From a checkpoint of a small image captioner: decoder width 256, decoder norm layernorm.
Rows from block 6 of the image encoder of a small image captioner, named by matrix and row number. Rows with one number within an expert belong to one neuron, the router's apart. Each number is 128 + 24 x the weight over its row's rms, rounded and kept within 0 to 255. All counts start at 0. After the name is the row's rms in percent of the matrix's.
Before each expert's rows are labels from the 100 images, of 14848, where the router gives the expert most weight on average: "colour at peak" is the nearest of a few named colours to the mean colour under the peak. Only what is clearly more common there than usual is listed. The data: simulated grey scan slices of phantoms with and without marks.
# router: slot weights (encoder.blocks.6.mlp.router.weight, 4x128, trained with AdamW), inputs 86-127
# up: expert up (encoder.blocks.6.mlp.up, 4x64x128), inputs 86-127
# down: expert down (encoder.blocks.6.mlp.down, 4x128x64, transposed), outputs 86-127

# expert 0
colour at peak: grey
router.0 104 [136 160  88 158 116 126 121 101 137  84 109 105 120  89 140 171 127 132 125 157 116 102 138 167 139 127 151 143 129 114 133 134 139 165 123 132 118 169 100 119 111 170]
up.0 103 [152  92 139 141 134 145 124 134  98 105 131 165 151 119 148  97 142  90 168 116 137 123 134 166 121 157 115 101  92  85  81 117 159 158 131 107  81 162 109 133 108 160]
down.0 097 [105  99 115 149 104 149 167 132 126 110 136  98 147 121 140 107 145 161 149 186 105 177  91 136 166 135  69 176 111 109 108 143  82 133 148  81 144 154 139 136 152 115]
up.1 088 [144 133 137 141 110 158 154 127 151 129 142 138 165 139 103 134 126 169 129 108 137 119 169 141 108 121 104 155 158 161  90 128 123 147 175 111 100 113 115  86  83 162]
down.1 092 [155 172 105 110  79 134 101 126 127  90 143 110 140 139 126 117 120 121 171 112  91 137 115 112 127 167  98 110 126 122 135 145 115 123 120 140  73  70 144 140 131 135]
up.2 108 [ 91 119 134  97 118  91 153 124 113 133  97 109  84 106 133  99 131 116 123 120 152  96 132 112 137 115 123 156  98 187 141 184 138 109 119 133 121 163 152 152 126 160]
down.2 102 [160 167 106 160  99  96 130 154 163 123 118 133 102 103 126 151 107  65 122 133 126  93 115 120 163 115 116 122 183 107 139 109 158  84 118 154 122 149 154 143 159 130]
up.3 097 [106 156 146 120 107 136 100  99 106 126 114 142 143 168 116 111 131 116 140 120 128 145 103  93 134 124 104 170  87 110 158 125 139 126 135 118  81 112 114 142 121 100]
down.3 111 [139 137 155 161 115 141 162 106 150 109 111 109 131 123 146  91 150 157 151 146 153 128 121 110 112 120 107 129 100 114  91 162 148 138 153 126 149 136 153  92  82 143]
up.4 107 [104 164 177 144 161 178 109 117 112 135 145 161 138 113 128 119 117 156  98 149 101 115 103 114 134 180 125  98 132 166 161 127 129 134 149  98 100 139 103 108  81 117]
down.4 099 [141 108 113 142 139 151 108 133 125 131 121 144  91 118  82 117 133 171 146  76 151 145 127 136  94 136 126 130 117 126 144 130 177 142 167  95  95 104 113 106 140 119]
up.5 090 [157 137 195  89 147  85 163 139 130 121 142  91 133 146 138 177 127 155  94 111 119 179 109 100  83 126 128 151 119 136 141 114 177 139 160 161 132 171  79 159 134 114]
down.5 099 [121 120 137 128 142 131 126 113 134 127 120 137 108 135 134 119 122 118 158 118 127 133 136 150 127 133 139 128  90 120 120  55 105 125  70  85 160 147  96 124 145 115]
up.6 105 [118 129 132 168 128 118 145 147 128 166 126 113 145  88 119 108 124 129 137 106  81 112 112 132 114 144 124  98 141 128 128 165 130 102 122 158 165  92 196 129  93 149]
down.6 090 [124 144 127  85 149 160 141 105 163  92  89 105 118  88 135 120 124 114 135  78 100 122 153 148 174 129 121 139 131 128 102 123 142 148 119 103 161 115 137 130 128 150]
up.7 104 [137 150 114 124  99 119 111 114 157 105 109 166 109 140 136 116 143 100 134 125  94 130 158  79  92  85 147 111  88 130 102 103 115  88 132 130 157  98 160 142 128 137]
down.7 111 [118 125 107  90 100 154 132 153 138 123 107 101  90 141 113 144 159 112 106  94 111 110 117 116 153 161 124 165 150 164 143 187 137 114 107 158 169 121 102 175 124 141]
up.8 109 [ 93 122 122 143 161 201 110 118 110  88 110  99 143  99 153 137 114 141 114 138 108 125 102 162 126 136 120 109 169 128 121 118  75 133 134  70 102 123 127 138 109 101]
down.8 103 [150 136 155 136 178 132 114 106 155 114 105 146 107 132 109 109 128 118 122 146  84 138  97  91 109 117 101 124 105 131  86 123 122 113 105 123 158 149 125 144  87 103]
up.9 101 [114 108 113 125 136 141 171 157 116 102 107 162 124 140 100 155 117 115 125 100 112  98 110 109 137 163 111  98 155 135 158 112 138 127 120 102 114 161 156 132 136 114]
down.9 110 [134 124 126 113 147 103 141 109 145  99 167  93 104 177 105 142 156 128 124 137 203 117 128 175 131  89 126 148 130 107 131 150 123  87 146 164  97 153 146  97 148 125]
up.10 098 [131 115 117 141 160 157 168 165 148 152 120 155 135 127 160 148 170 114 145 101 169 124 158 128  93 122  99 123 154 143 103 127 131 135 142 105 173 166 156 142 135 112]
down.10 102 [123 138 116 130 120 130 176 174 129 130  79 144 131 119 114 154  87 160 107 105 105 135 149 122 102 188 135 136  88  89 122  97 145 138  88 129 125 152 110 140 105 140]
up.11 096 [119  99 111 145 113 164 149 133 119 141 117  94 115  84 122 122 122 168 133 145 144 151 140 145 126 104 106 127 127 129  98 135 161 133 125 115 148  76 101  93  98 121]
down.11 100 [152 128 112 178 145 142 149 136 102 113 103 119 127  98 108 127 172 129 132 145 110 119 130 112 195 147 124  96 126 124 123 123 138  82 163 136 114 143 113 170 104  90]
up.12 104 [ 92  95 121 125 143 131  87 152  64 129 158 147 147 180 121 122 110  98 131 143 125 119 137 102 105 136 126 120 134  91 156 117 128 148 154 160 125 144 115 100 119  75]
down.12 099 [163 134 130 154 150 137  72  97 154 155 127  72 141  94 156 121 122 166 157 157 115 111 143 125 172 137 139 152 103 155 171 113 103 141 149 132 137 151 160 135  90 137]
up.13 108 [153 104 109 105 143 149 113 128  71 119 129 141 139 114 147 155 156 137 123 155  73 120 144 119 126 121  98 143  92 111 128 186 118 117 138 124 146 105 120 137 128 126]
down.13 103 [ 96 136 152 137  91 160 104 129 117 149 121 198 131 155 159 159 112 160 128 115  92 140 148  98 120 132 161 103 127 129 138 121  99  62 112 193 119 140 115 132  91 131]
up.14 111 [144 164 112 109 121 118 143 126 148 106 123 125 102 149 139 152 145 143 167 157 146 125  92 115 183 130 113 111 198 142 141 120  98 138 122 121 129 141 113 114 133 119]
down.14 107 [138  99 155 164  99  62 156  99 123 145 138 111 167 183 166 143 111 176 185 148 149 140 145 130 132 107 123 140 138 131 155  88 126 125 166  82  93 133 164 119 136 119]
up.15 090 [151 138 128 182 155 134 144 113  89 158 110 151 154 130 166 127  96 134 101 209 141 106 111 143 131 132 167 151 141 145 118 107 148  91 171 115 118 111 123 183  97 113]
down.15 109 [110 125 151 127 101 170 136 108 148 120 137 106 136  82 150 100 111 134 148 158 153 151 122 127 140 145 183 133 169 187 137 146 139 126 121  54 111 148 126  99 121 132]
up.16 108 [118 152 108  96 175  68 131 117 129  84 149 110  95 118  93 135 127 151 159 133  87 141 145 126 155  98 132 160 161 112 107 138 111 129 115 123  75 159 130 127 128 136]
down.16 105 [150 145 135 138 120 155 140  92 137 108 124  96 125 138 150 150 140  92  82 160 138 153 143 146 159 113 135 110 141  98 124  78 110 138 116 183 148 127 136 132 105 109]
up.17 098 [123 132 105 128 141 170 114 138 123 113 125 101 151 112  79 120 135 145 156 136 143 162 100 130 135 142  95 105 144  95 105 118 101 150 137 127 128 120 108 108 140 169]
down.17 098 [139 148 115 131 127  69 122  86 154 111 130 175 132 104 156 128 101 170 152 153 114 125 129 116 102 161 146 125 110 123  83 135 112 123 105 152 126 145 129 107 118 142]

# expert 3
colour at peak: grey
router.3 109 [ 79 127 149 104 110 134 133 111  88 106 109 156 143 130 154 161 125 116 169 157 115 108 110 119 110 138 162 151 138 154 115 183  98 156 130 126 118  97 102 116 151 190]
up.0 093 [152 141 106 113 153 170 128 143 107 122 126  96  79 126  84 150  94 169 114 160 138 143 136 116  94 125 121 170 133 146 155 133 155 154 118 151 143 162 138 130 122 108]
down.0 102 [118 147 148 149 126 119 178 132 126  89 117 122 118 119 132  71 144 139 113 107 131 128 138 117 204 116 132 103 100 150 133 126 132 155  98 139  96  99 147 137 138 111]
up.1 090 [144  82 149  81 126 145 134 147 152 180 138 131 133 118 130 111 117  84 109 120 115 133  99 142 118 120 145 118  93 111 156 145 145 120 147 120 165 116 128 146 111 101]
down.1 092 [139 141 175 143 141 164 112  98 120 130 154 136 116 159 151 125 142  98  86 166 110 171 112 127 157 160 147 108 152 131 132 105  84 172 120  76 109 128  96 137 130 126]
up.2 101 [135 110  80 149 124 114 102 110 118 131 124 145 138 104 131 119 150 120 134 133 163 171 101 100 142 118 110 132 153 141  86 190 145 101 100 153 169 141 160 121 133 111]
down.2 109 [ 77 182 127 138 135  95 130 147 119 145 159 118 124 152 124 151 122  49  88 124 151 108 126 144  99 177 130 132 117 138 140 158 130 137 111  94 162 142 144 155 110 148]
up.3 103 [119 168 113 118 110  95 119 150 104 123 157 113 100 161 108  97 118 140 128 106 110 123 145 131 129 118 107 166 143 148 145 130 141 106 113 134 128 127  90 155  84 128]
down.3 096 [ 84 146  79 134 128 128 162 140 154 110 167 165 136 115 142 139 127  81 125 134 144 113  94 147 116 163 151  99 124 145 167 173 131 121 168 136 124 108 127 122 156  80]
up.4 116 [123 152 142 159  81 134 112 118 126 120 144 124  94 150 127 139 130 100  88 150 161 158 124 105 102  99 109 119 122  90 157  98 160 144 118  57 113 158 113 144  89 130]
down.4 111 [108 118 136 125 119 109 162 142  89 101 160 124 149 104 179 129 150 100 124 112 157 153  84  84 107 136 176 136 111 121 108 127 115 110 121 127 161 136 132 152  78 174]
up.5 092 [144 141 109 142 161 146 147 156 128 142 116 127 115 102 107  91 139 123  91  98 162 136 113 165 161 171 116 133 155 112 146  95 139  99 148 139 109 110 142 143 147 107]
down.5 095 [119 141 123  97  93 146 114 129 152 104 100 159  95 104 124 142  99  83 154 159  80 126 119 100 161 143 146 121 172  99 162 138 104 170 161 130 169 126 166  88 129 119]
up.6 114 [146 102 120 121 143 124 138 115 138 132 102 106 110 145 115 100 132 117 150 149 164 148 143 112  76 127 128 148 135 106  87 138 147 157 115 130 118 124 127 129 121 160]
down.6 102 [139 111 131 144 149 161 124 135 124 122 145  86 144 155  90 109 120 171 132 154 123  60 110 116 168 122 116 157 132 116  95 129 121 131 114 141 107 171 129 128 146 130]
up.7 084 [ 97 156 166 122 134 110 138 108 119 156 135  78 145  87 157 106 143 106 134  79 151 136 103 109 173 111 102 124 119 119 130 125  97 112 101 109 138 188 143  95 118 113]
down.7 105 [141 174 171  96 138 171 123 119 117 100 122 126 144 124  75 160 146 101  81 147 188  97  82 100 146 149 130 132  77 100 134  99 143 106 167  97 159 130 108 135 155  92]
up.8 103 [101 169 147 137 114 128 152 104 155 163 140 115 127 172 128 127 141 130 132 145 103 107 100 147  99 163 127 135 139 150  72 135 108 123 141 121 135 134 130 130 140 148]
down.8 103 [142  66 113 141 126 123 117 161 132  89 137 117 164 119 131 108 175 147 102 129  87 124 114  98 135 102 134 100 140 153 160  85 170 169 124  94 142 145 123 158 170 195]
up.9 094 [129 135 141  88 159 187 153 142 153 118 113 107 139 115 102 113 158 147 106 145 114 103 111 137 103 124 140  74 102 154 142 144 159 114  97 108 117 149 137 156 115 104]
down.9 099 [135 167 174  88 110 178 150 108 112 110 149 140 111 113 155 151 169 159 111 121 127 107  91  95 151  99  98 202 122 133 121 139 151 128 158 129 160 161 111 107 110 124]
up.10 088 [148 153 142 137 145 112 118  88 139 135 157 122 154 162 111 109 104 188 125 101 123 118 146 141 130 167 108 112 127 106 129 122 127 102 145 114 134 122 112 103 147 152]
down.10 098 [116 137 153 167 158 124 161 120  79 115 100 151 127 157 114 143 133 114 180 136 126 122 169 161 140 111 159 150 137 140 113 110 145 109 139 145 130 118 146 106 107 115]
up.11 108 [139 119 140 146 156  78 141  95 157 121 139 107 140 136  90  81 145 138 163 140 140 127 139  88 124 124 166 126 116 162 124 102  95 101 184 135 184 103 129 122 158 125]
down.11 097 [125  94 123 164 146 116 157 130 116 116 130 117 110 110 100 181 124 113 114 131 138  87 113 162  95 138 148 151 167 128 111 110  77 124 135 150 144 134  67 136 152 137]
up.12 095 [138 135 131 112  93  96 111 137 123 154 132 125 167 184 117 106 122 176 131 129 160 128 110 151 139 131 159 118 114  94  95 120  97 107 142 123 131 137 126 129 157 201]
down.12 100 [122 163  93 144  91 141 121 160 164 105 165 137 147 150 126 137 129 153  90 171  77  87  81 109  97 134 151 112 154 107 119 150 145 111 122 109 159  71 117 123 153  96]
up.13 097 [147 123 142 141 113 141 116 107 133 117 111 146 184 119 107 129 111 132 143 108 144 151  95 154 128 163  91 154 131 131 127 112 115 120 110 152 152 122 170 139 141 108]
down.13 102 [120 147  95 149 125 136 101  87 171 104  97 138 135 137  73 135 141 137 135 125 129 113 119 141 160 124 128 134 102  99  99  88 139 104 175 131 101 113 113 129 136 162]
up.14 089 [161 150 110 120 148 147 124 114 134 102 137 126 153 103 139 139 130 104 111  93 147 134 141 136 118 162 132 118 148 121 133 110 130  89 172 125 144 153 195 151 170 149]
down.14 098 [114 147  99  89 148 152 135 125 155 175 169 108 118 127 112  94 146 104 132 169 142 154  94 138 103 104 107 140 114 110 136 130 108 148 156  88 160 164 119 121 105 148]
up.15 094 [156 140 122 139 155 137 130 131 140 178 100 159 138 184 128 146 181 139 122 163 129 134 119 123 100  81 104 127 152 123 122 144 129 127 172 109 107 111 147 118 122 145]
down.15 088 [138 119 130  51 126 103 100 146 115 153 172 194 158 171 144 146 165 121 147 125  92 151 132 147 141 116 162 139 127 106 168 116 114 135 135  79 148 130 111 130 148 123]
up.16 086 [147 114 155 117 127 121 130 108 140 112  92 115 112 110 105 130  83 144 169 171 117 113  91 121 111  76 119 117 133 148 145 112 141 115 125 139 107 112 124 112 141 106]
down.16 103 [ 88 129 127  67 131 136 122 148 152 158 131 114 129  93 106 134  83 161  96  91 154 168 108 112 148 139 114 142 108 132 115 128 123 150  81 106 154 122 174 139 122 114]
up.17 106 [ 95 157 101 136 169 118 109 146 124 132 172 110 137 132 102 107 109 112 135 116 125  99 132 129 136 145 108 115 149  84 186 107 124 156 121 122 128 132 130  89 110 120]
down.17 094 [127 112 120 141 109 150 156 107 152 118 134 117 150  92 122 118 119 139 121 117 125 101 170 117 120 140 128 137 109  70 149 115 128 173 173 135 138 177 129 117 152  92]

# expert 2
colour at peak: black
router.2 100 [111 150 120 186 131 146 127 107 120 113 140 110 115  87 138 140 126 168 153 168 100 112 154 126 154 126 135 123 129 162 122 128 163 136 114 145 118 151 115 110 138 131]
up.0 106 [ 92 156 124 116 125 159  92 134  82 120 128 107 112 179 101 123 119 158 105 116 156 168 121  96 127 144 120 106 163 122 170  86 129 112 131  98 104 122 134 146  93  97]
down.0 094 [157 167 149 153 113 132 134 117 124 135 146 127 118 115 139 134 143 161 142 155 154  73 153 104 150 139 160  97 111 146 118 138 177 150 127  95  99 190 123 141 118 120]
up.1 104 [132 139 113 118 151 127 104 116 152 154 167 152 129 140 142 141 149 108 123 164 140 127  88 141 129 104 136  93  97 137 133 126 100 132 111 133 147 136 145 109 151 140]
down.1 099 [135 148 108 175 126  97  91 154  94 148 141 133 165 104 124  88 103 133 125  89 151 142 118 145 135 122 137 103 117 134  96 118 125 140 128 175 145  90 134 101 129 126]
up.2 093 [122 130 156 104 145 133 122 101 118 132  77 136  70 115 152 151 116 158 129 123 123  75 157 127 110 136 102 165 102  98 169  98 127  99 186 155 115 146 106 109 137 144]
down.2 092 [130 110 130  88 125 105  98 114 157 138 106 147 135 105 111 123 139 164  99  84 111 129  91 163 175 150 130 129 167 127 118 131 117 114 137 175  94 139 115 115 115 107]
up.3 102 [124 124 111 110 119 101 165 100 123 112 118 154 128  97  78 148 135 109 114 133  87 138 119 119 190 131 122 152 131 113 129 146 129 142 124 162 122 144 141 122 163 136]
down.3 103 [136 141 135 127 135 113 119 151 142 107 141 102 139 109  99 118 136  76 127  86 145 175 126 144 172 156 102 115 142 142 138 134 146 148 109 128 141 140 153 127 150 137]
up.4 097 [107 122  89 156 123 112 125 139  95 140 120 141 124 167 101 125 120 147 130 135 160 136 157 131 178 116  73 121 141 112 132  67 116 143  89 106 116 152  61 128 140 130]
down.4 110 [128 117 134 116 120  98 106 130 145 108 122 127 103 131 143 124 131 162 137 150 119 170 161  85 121 146 151 145  81 108 109 119 164 139  81 126 127 126  96 130  81 133]
up.5 107 [145 126  76 117 157 153 125 129 121 154 121 100 145 114 137 101  99  82 141 114 144 158  95 132 142  90 172 103 134 131 185 131  86 135 114 120 122  88 147 128 124 142]
down.5 101 [102 130 131 146 174 103 147 131 131  97 138 127 140 121 138  97 110  87  91  94 176 148 105 178  79 137 129 142 147 152 113 135 134 132  94 131 154 115 144 130 161 161]
up.6 096 [151 121 175 110 104  96 122 129 130  98 145 107 147 131 154  96 115 114 126  78 121 107 149 148 133 167 127 150 149 132 104 158 138 140 119 108 155 109 143 162 112 109]
down.6 109 [143 102 148 119 131 158 179 118 143 159 106 142 116 126  95 145 138 114 124 147 133 157 149  91 122 125 104 154 123  90 155 126 175  74 150 157 172 100  92 135 134 130]
up.7 094 [111 122 160 141 127 164 114 152 102  62 118 107 152 159 156 148 182 135 159 129 102 118 140 124 139 129 109 138 128 136 196 103  94  82 136 166  97 118 128 131 147 130]
down.7 112 [ 79 125 166 145 136 154 112 108 114 127 111 150 100 120 152 117 151 172 137 142 108 190 123 139 140 143 132 124 104  81 111 114  84 126 138 114  85 118 148 105 145 146]
up.8 099 [146 133 110 131 110 127 177 122 143 124  99 143  97 157  98 100  90 149 134 153 154 109 116 142 125 106 146 134 150 126 147 110 132 105 122 133 105 146 166 157 118 113]
down.8 102 [139 145 113 146  99 102 104 103 114 152 142 104 136  81 157 143  96 113 152 144 166 134 106 134 132 137 151 139 106 109 129  70 116 149 130 156  77 122 116 123 145 132]
up.9 094 [166 150 130  94 142 110 116  99  78 119 126 138 138  57 118 114 107 116 115  88 170 126  99 137 122 129 152 105 148 146 117 135  90 135  96  93 140 141 132 142 126 149]
down.9 099 [125 158 108  84 171 111 100 112 128  96 190 152 127  91 166 110 127 107 116 133 156 139 101 133  85 140 122 141 157 123 137 132 148  83 115 146 145 152  86 148 144 124]
up.10 099 [141 102 110 124 119 144 177 101  86 138 147 160 109 125 132 155 117 116 122  95 108 145 109 142 155 116 116 166 141 132 124 146 101 153 126  92 173 135 103 114 103 122]
down.10 104 [130 126 136 147 133 162 144 118 110 111 148 123  85  91 104 107 117 118 148 127 127 119  87  96 156 126 173 134 133 139  83 124 133 141 115 104 131 157 149 124 142  94]
up.11 101 [157  96 142 141 135  94  78 115 157 119 148  89 142 127 151 102 185 151 105 143 117 115 105 129 120 114 122 125  94 121  99 138 101 110 132 108 155 113 132 153 125 152]
down.11 092 [107  87 159 138 117 128 126 143 109  89 148 143 112 122 118 125 100 106 125 136  95  91 148 102 155 128 112  89  93 163 142 124 171 107 123 118 130  89 122 127 119 137]
up.12 091 [165 128 111 113 143 115 182  92 123 128 115 128 129 137 123 129 140 165 139 113 138 137 136 151 154 130  89 134 158 131 157  82 107 136 161 119 164 121 142 118 140 123]
down.12 092 [139  76 121 128 132 132 128 129 151  90 116 110 125 137 125 190  80 114 153 140 111  88 147  81 167  88  90 119 125 141 139 120 101 130 109 147 138 167 125  77 152 124]
up.13 103 [174  85 131 133  88 116 148 119 109 143  73 133 143 140 127 131 140 158 154 120 163 129 167 141  92 161 138 130  87 129 125  90 161 124 144 146 132 158 137 115 120 131]
down.13 100 [ 99 113 117 141 118  97 107 137 123  86 149 126 117 135 104 164 104 139 144 121  89 128 122 110 125 118 151 141 128  72 170 142 159 127 126 143 115 150 132 126  85 109]
up.14 115 [121  85 113 180 113 143 130 122 122 103 118 145 127 141 128 122 110 121 140 119 129 113 116 157 145 129 145 155 138 141 110 154 118  97 177 162 117 138  97  86 163 159]
down.14 098 [145 110 131 111 143 144 110 137 134 139  78  83 101 135 127 140 130 153 112  91 162 113 119 166  91 149  99 132  75 115 119 122  90 109 153 139 126 163 203 127 109 141]
up.15 101 [100 152  78 116 119 103 154  55 115 119 145 126 134  83 146 131 101 148 133 147 132  95 131  92 106 117 150 121 159 140 127 159  90 152 132 107 127 111  94 148 167 108]
down.15 110 [130 132 172 105 128 130 106 107 149 168 146 153  90 117 124 121 100 173 118 108 130 155 114 107 114 119 103 116 139 138 114 135 103 153 117 110  98 170 102 124 144 175]
up.16 092 [ 93 145  69 174 143 104 127 128 151 124  80 103 182 115 113 122 137  88 143 104 115 110 103 125 131  97 118 149 127  97 112 145 148 128 129  97  82 151 114 175 113 118]
down.16 098 [144 148 161 134 164 121 138 177 168 134  80 147 164 139  83 175 126 118 136 150  86 115 109 118 173 150 139 127 147 115 127 101 143 137 107 175 119 139 143 154 138 174]
up.17 103 [136  76 100 128  87 127 159 126 104 126 135 130 102 137  84 137 100 150 103 143 140 122 150 128 106 214 160  94 111 166 102 134 116 103 133 156 138 105 166 124 125 105]
down.17 103 [131 149 137 134  70 121 145 134 123 139  85 103 129 156 144 138 180 115 138 118 133 119 163 131 128  94 152 112 151 150 118 122 139 132 165 126 151 119 178 149 108 150]

# expert 1
colour at peak: grey
router.1 085 [118 111 118 154 136 121 146 129  99 108 130 122 145 113 139 138 102 142 149 132 132  71 167 152 136 119 121 100 176 125  89 173 114 136 133 133  99 148  94 122 120 141]
up.0 096 [105 143 174 100 143 124 134 111 143  73 127 117  94 114 125 128 115 129 127 107 118 169 140 124 131 112 101 154 133 116  88  96 128 130 167 101 112  91 116 156 135 131]
down.0 086 [111 102 124  62 133 107 138 122 117 148  90 154 159 155 116 135 116 165 147 112 151 116 152 152 126  82 122 117 112 127 136 146 110 102 129 103 148 138 152  91  98 110]
up.1 102 [116 163 113 154 160 109 127 147 109 123 118 182 158 148 116 143 136 137 115 165 135 166 112 135 110  92 176 138 163 172 129 140 129 172 125 128 128 138 100 158  92 108]
down.1 107 [114 137 163 135 159 107  97 136  95 120 145 127 138 136 148  90  80 143 159 118  93 155 118 137 124 150 139 148 154 108 130 123 128 164 145 114 115 157 162 157 151 140]
up.2 110 [145 128 129 118  88 129 143 139 134 109 154 128 108 144 115 160 127 118 110 136  92 119 125 118 155 137 126 104  86 160 117 168 138 184 100 174 126 129 113 118 111 102]
down.2 098 [137 134 118 162 132 159 121 121  88  56 135  99 162 158  98 123 120  86 125  95 114 142 127 169 116  92 110 115 136 145 118 149  89 148 178 156 112 130 137 150 142 146]
up.3 101 [103 159 121 146 128 100 138 121 170 119 111 132 112 117 165 111 140 150 159 101 115 118 119 105  96  96 131 127 134 170 142 112 160 152 154 164 162 129 109 133 125 158]
down.3 111 [128 103 118 146 123 156 136 101  72 138 123  77 146  78 134 107 146 145 114 144 144 161  94 144 130 203 102 111 122 107 156  66 107 123 157 123  87 125 155 143  97 141]
up.4 099 [151 116 158  85 173 105 113  97 147 153 128 150 145 122 116 141 123 109  98  98 152 128  41 170 160 121 124 125 128 184 119 136 151 188 136 140 113 143  96  90 107 113]
down.4 103 [129 119 167  98 148 139 110 125 101 132 113 188 160  97 130 123 154 127 154 118  90  77 120 142  71 162 139 126 181 121 151 122 152 160  62 101 107 136 143  83 132 129]
up.5 091 [126 115 169 111 123 159 143 129 103 100 173 147 156 142 162 113 117 141 171 145 119 108 165 112 132 108 132 110 162 110 136 130 174 112  96 120 144 102 135 103 122 126]
down.5 105 [138 117 100 102 112 114 144 128  98 160 119 117 131 147 150 117 135  87 132 143 153 101 113 134 151 153  79 154 124 145  96 131  93 116  77 150 126 112 122 138 130  94]
up.6 107 [ 88 134  72 133 153 163 141 133 124 130 147  88 105 138  82 127 166  99 134 119 133  98 104 119 144 123 149 101  95 109 161 136 117 165 140 101 147 159 127 165 116 163]
down.6 099 [148 148 136 105 119 154 163 173 157 158 169 149 143 137 117  97 126 121  84 145 128 136 167 123 115  81 126 133 129 141 141  96 129 142 120 138 135 152 122 115 153 112]
up.7 095 [167 100 145 147 108 137  98 144  96  73  92 109 163 141 115 137 133  78 156 121 103 116 161 100 127 174 139 127 127 145  86 126  78 140 123 104 140  92 136  77  81 105]
down.7 099 [144 143 160 126 171 172 141 173 137 132 105 147 104  98 137 168 146 159 124 120 121 148 139 148 106 104 124 121 110 161 132 113  88 184 113 125 167 133 138 140 119 147]
up.8 095 [160 124 165 159 138  98 125 127 124 114 128 119 150 112 101 149 111 138 159 113 133 133 145 122 126 100 134 106 114 146 131 179 161 160 127 148 116 134 115 120 151 144]
down.8 108 [142 124 153 153 130 134 116 135 137  87 164  82 124 140 131 103 106 141 136 116  86 140 145 125 156 128 160 146 136 119 167  84 131 135 124 149 118 129 134 155 131 126]
up.9 096 [144 119 145 118  83 157 128 145 130  93 194 158 111 153  96 144 110 103 163 128 116 119 125 140 155 155 150 142 142  96 135 152  79 144 112 111 173 154 111 138 139 149]
down.9 103 [137 128 130 130 135  95 164 115 130 133 158 113 126  92 139  86 114 146 103 168  99 152 125 140  46 147 159 128 122 120 116 131 123 186 132 112 152 102 145 116 109 139]
up.10 103 [ 93 157 132  81 148 117 146 124 101 105 118 136 137 119 171 122 152 114 162 111 166  87 153 164 101 144 138 144 145 143 103 109 136 147 142 114 149 109 135 141 138 110]
down.10 100 [137 131 136 146 148 106  95 124 128 103  81 124 113 106 112 100 157 117 144 103 147  99 136 128 116 143 110 131 165 156 147 147 126 155 137 138 149 105 153 120 185 133]
up.11 106 [109 130 121 144 125 151 158  90 133  99 149 174  75  82 154 107 117 139 149 106 129 103 131 144 129  94  92 154 170 118 142 103 138 151 127 137 135 117 107 153 145 112]
down.11 090 [128 106 155  74 128 160 110 149 170 138 125 164 141 115 124 154 117 140 145 136 131  97 148 146 100 106 115 168 140 114 144 129 142  82 117 144 108  94 124 135 149 107]
up.12 099 [132 148 118 109 113  95  91 109 106  86 121 110 141 171 160  84 116 136 117 105 135 144 123 122 113 109 128 105 136 124  63 125 139  87 133  94  63  93 127  81  86 182]
down.12 104 [107 145 148 114  60 143 147 110 154 108 166 124  94 132 133 144 138 112 113 132 133 161 143 143 176 123 128 183 114 148 108 139 135 172 154 101 126 182  84  90 122 105]
up.13 110 [124 129 109 108 162 128 155 161 116 106 144 108 148 148 149 152 125 170 114 150 135 131 114 128 152 155 124 159 108 118  94 148 118 115 136 118 157 109 120 113 134  78]
down.13 102 [123 106 123 131 153 133 161 123 121 112 126 120 129 104 137 168 156 119 151 134 115 169 122 112 114 119 107 138 139 113 121  78 132 120 124 155 147 132 128 172 151 136]
up.14 098 [129 126  90 139  74 110 161 122 120 129  87 109 139  92 157 168 162  95 118 119 124 126 123 118 141 159  99 139  97 104 122 114  93  98 109 161 148 119 145 162 133 145]
down.14 103 [150 112 129 113 144 107 153 159 103 146 119 145 115 103 132 157 135  98 180 152 146  83 140 120 164 141 168 189  87  99 159 105 130 116 152 150 157 183  93 151 128 121]
up.15 100 [132 128 132 113 154 169 154 144 103 161 122 154 125 136  77 124 104 151 104 110 148 118 114 124 124 164 153 118 126 147 126 130 111 143 100 136 148 152 181 118 145 137]
down.15 113 [154 125 132 115 134 129 141 130 133 107 102 147 107 122 136 167 169 120 175 122 153 126 134 132 124 141 103 155  99 108 134 144 176  99 120 132 125 145 135 183 123  97]
up.16 108 [144 127 153 131 121 122 166 102 104 140 125 138 113 153 150 151 149 147 147 110  82 128 127  93 101 129 111 134 137 158 159 157 129 123 151  73 138 140 138 115 186 142]
down.16 093 [156 163 122  97 122 118  96 109 129 149 107 122 145 126 124 104 132 143 100 171 139 121 105 141 131 130 119 108 160  86 158 130  94 147  86 107 172  99 106 125 140 125]
up.17 098 [ 95 113  87 155 129 139 159 144 104 140 163 155 163 119  86 122  79 140 137  91 139  97 149  75 124 109 137  91 154 122 142 136 147 152 122 159 151 117 128 116 119 137]
down.17 101 [113 100 149 127 116 170 100 154 128 168 139 127 128 116 130 117 107  99 151 108 136 128 115 175 112 124  75 126 125 113 120 118 163 127 176 134 139  92 126 110 123 176]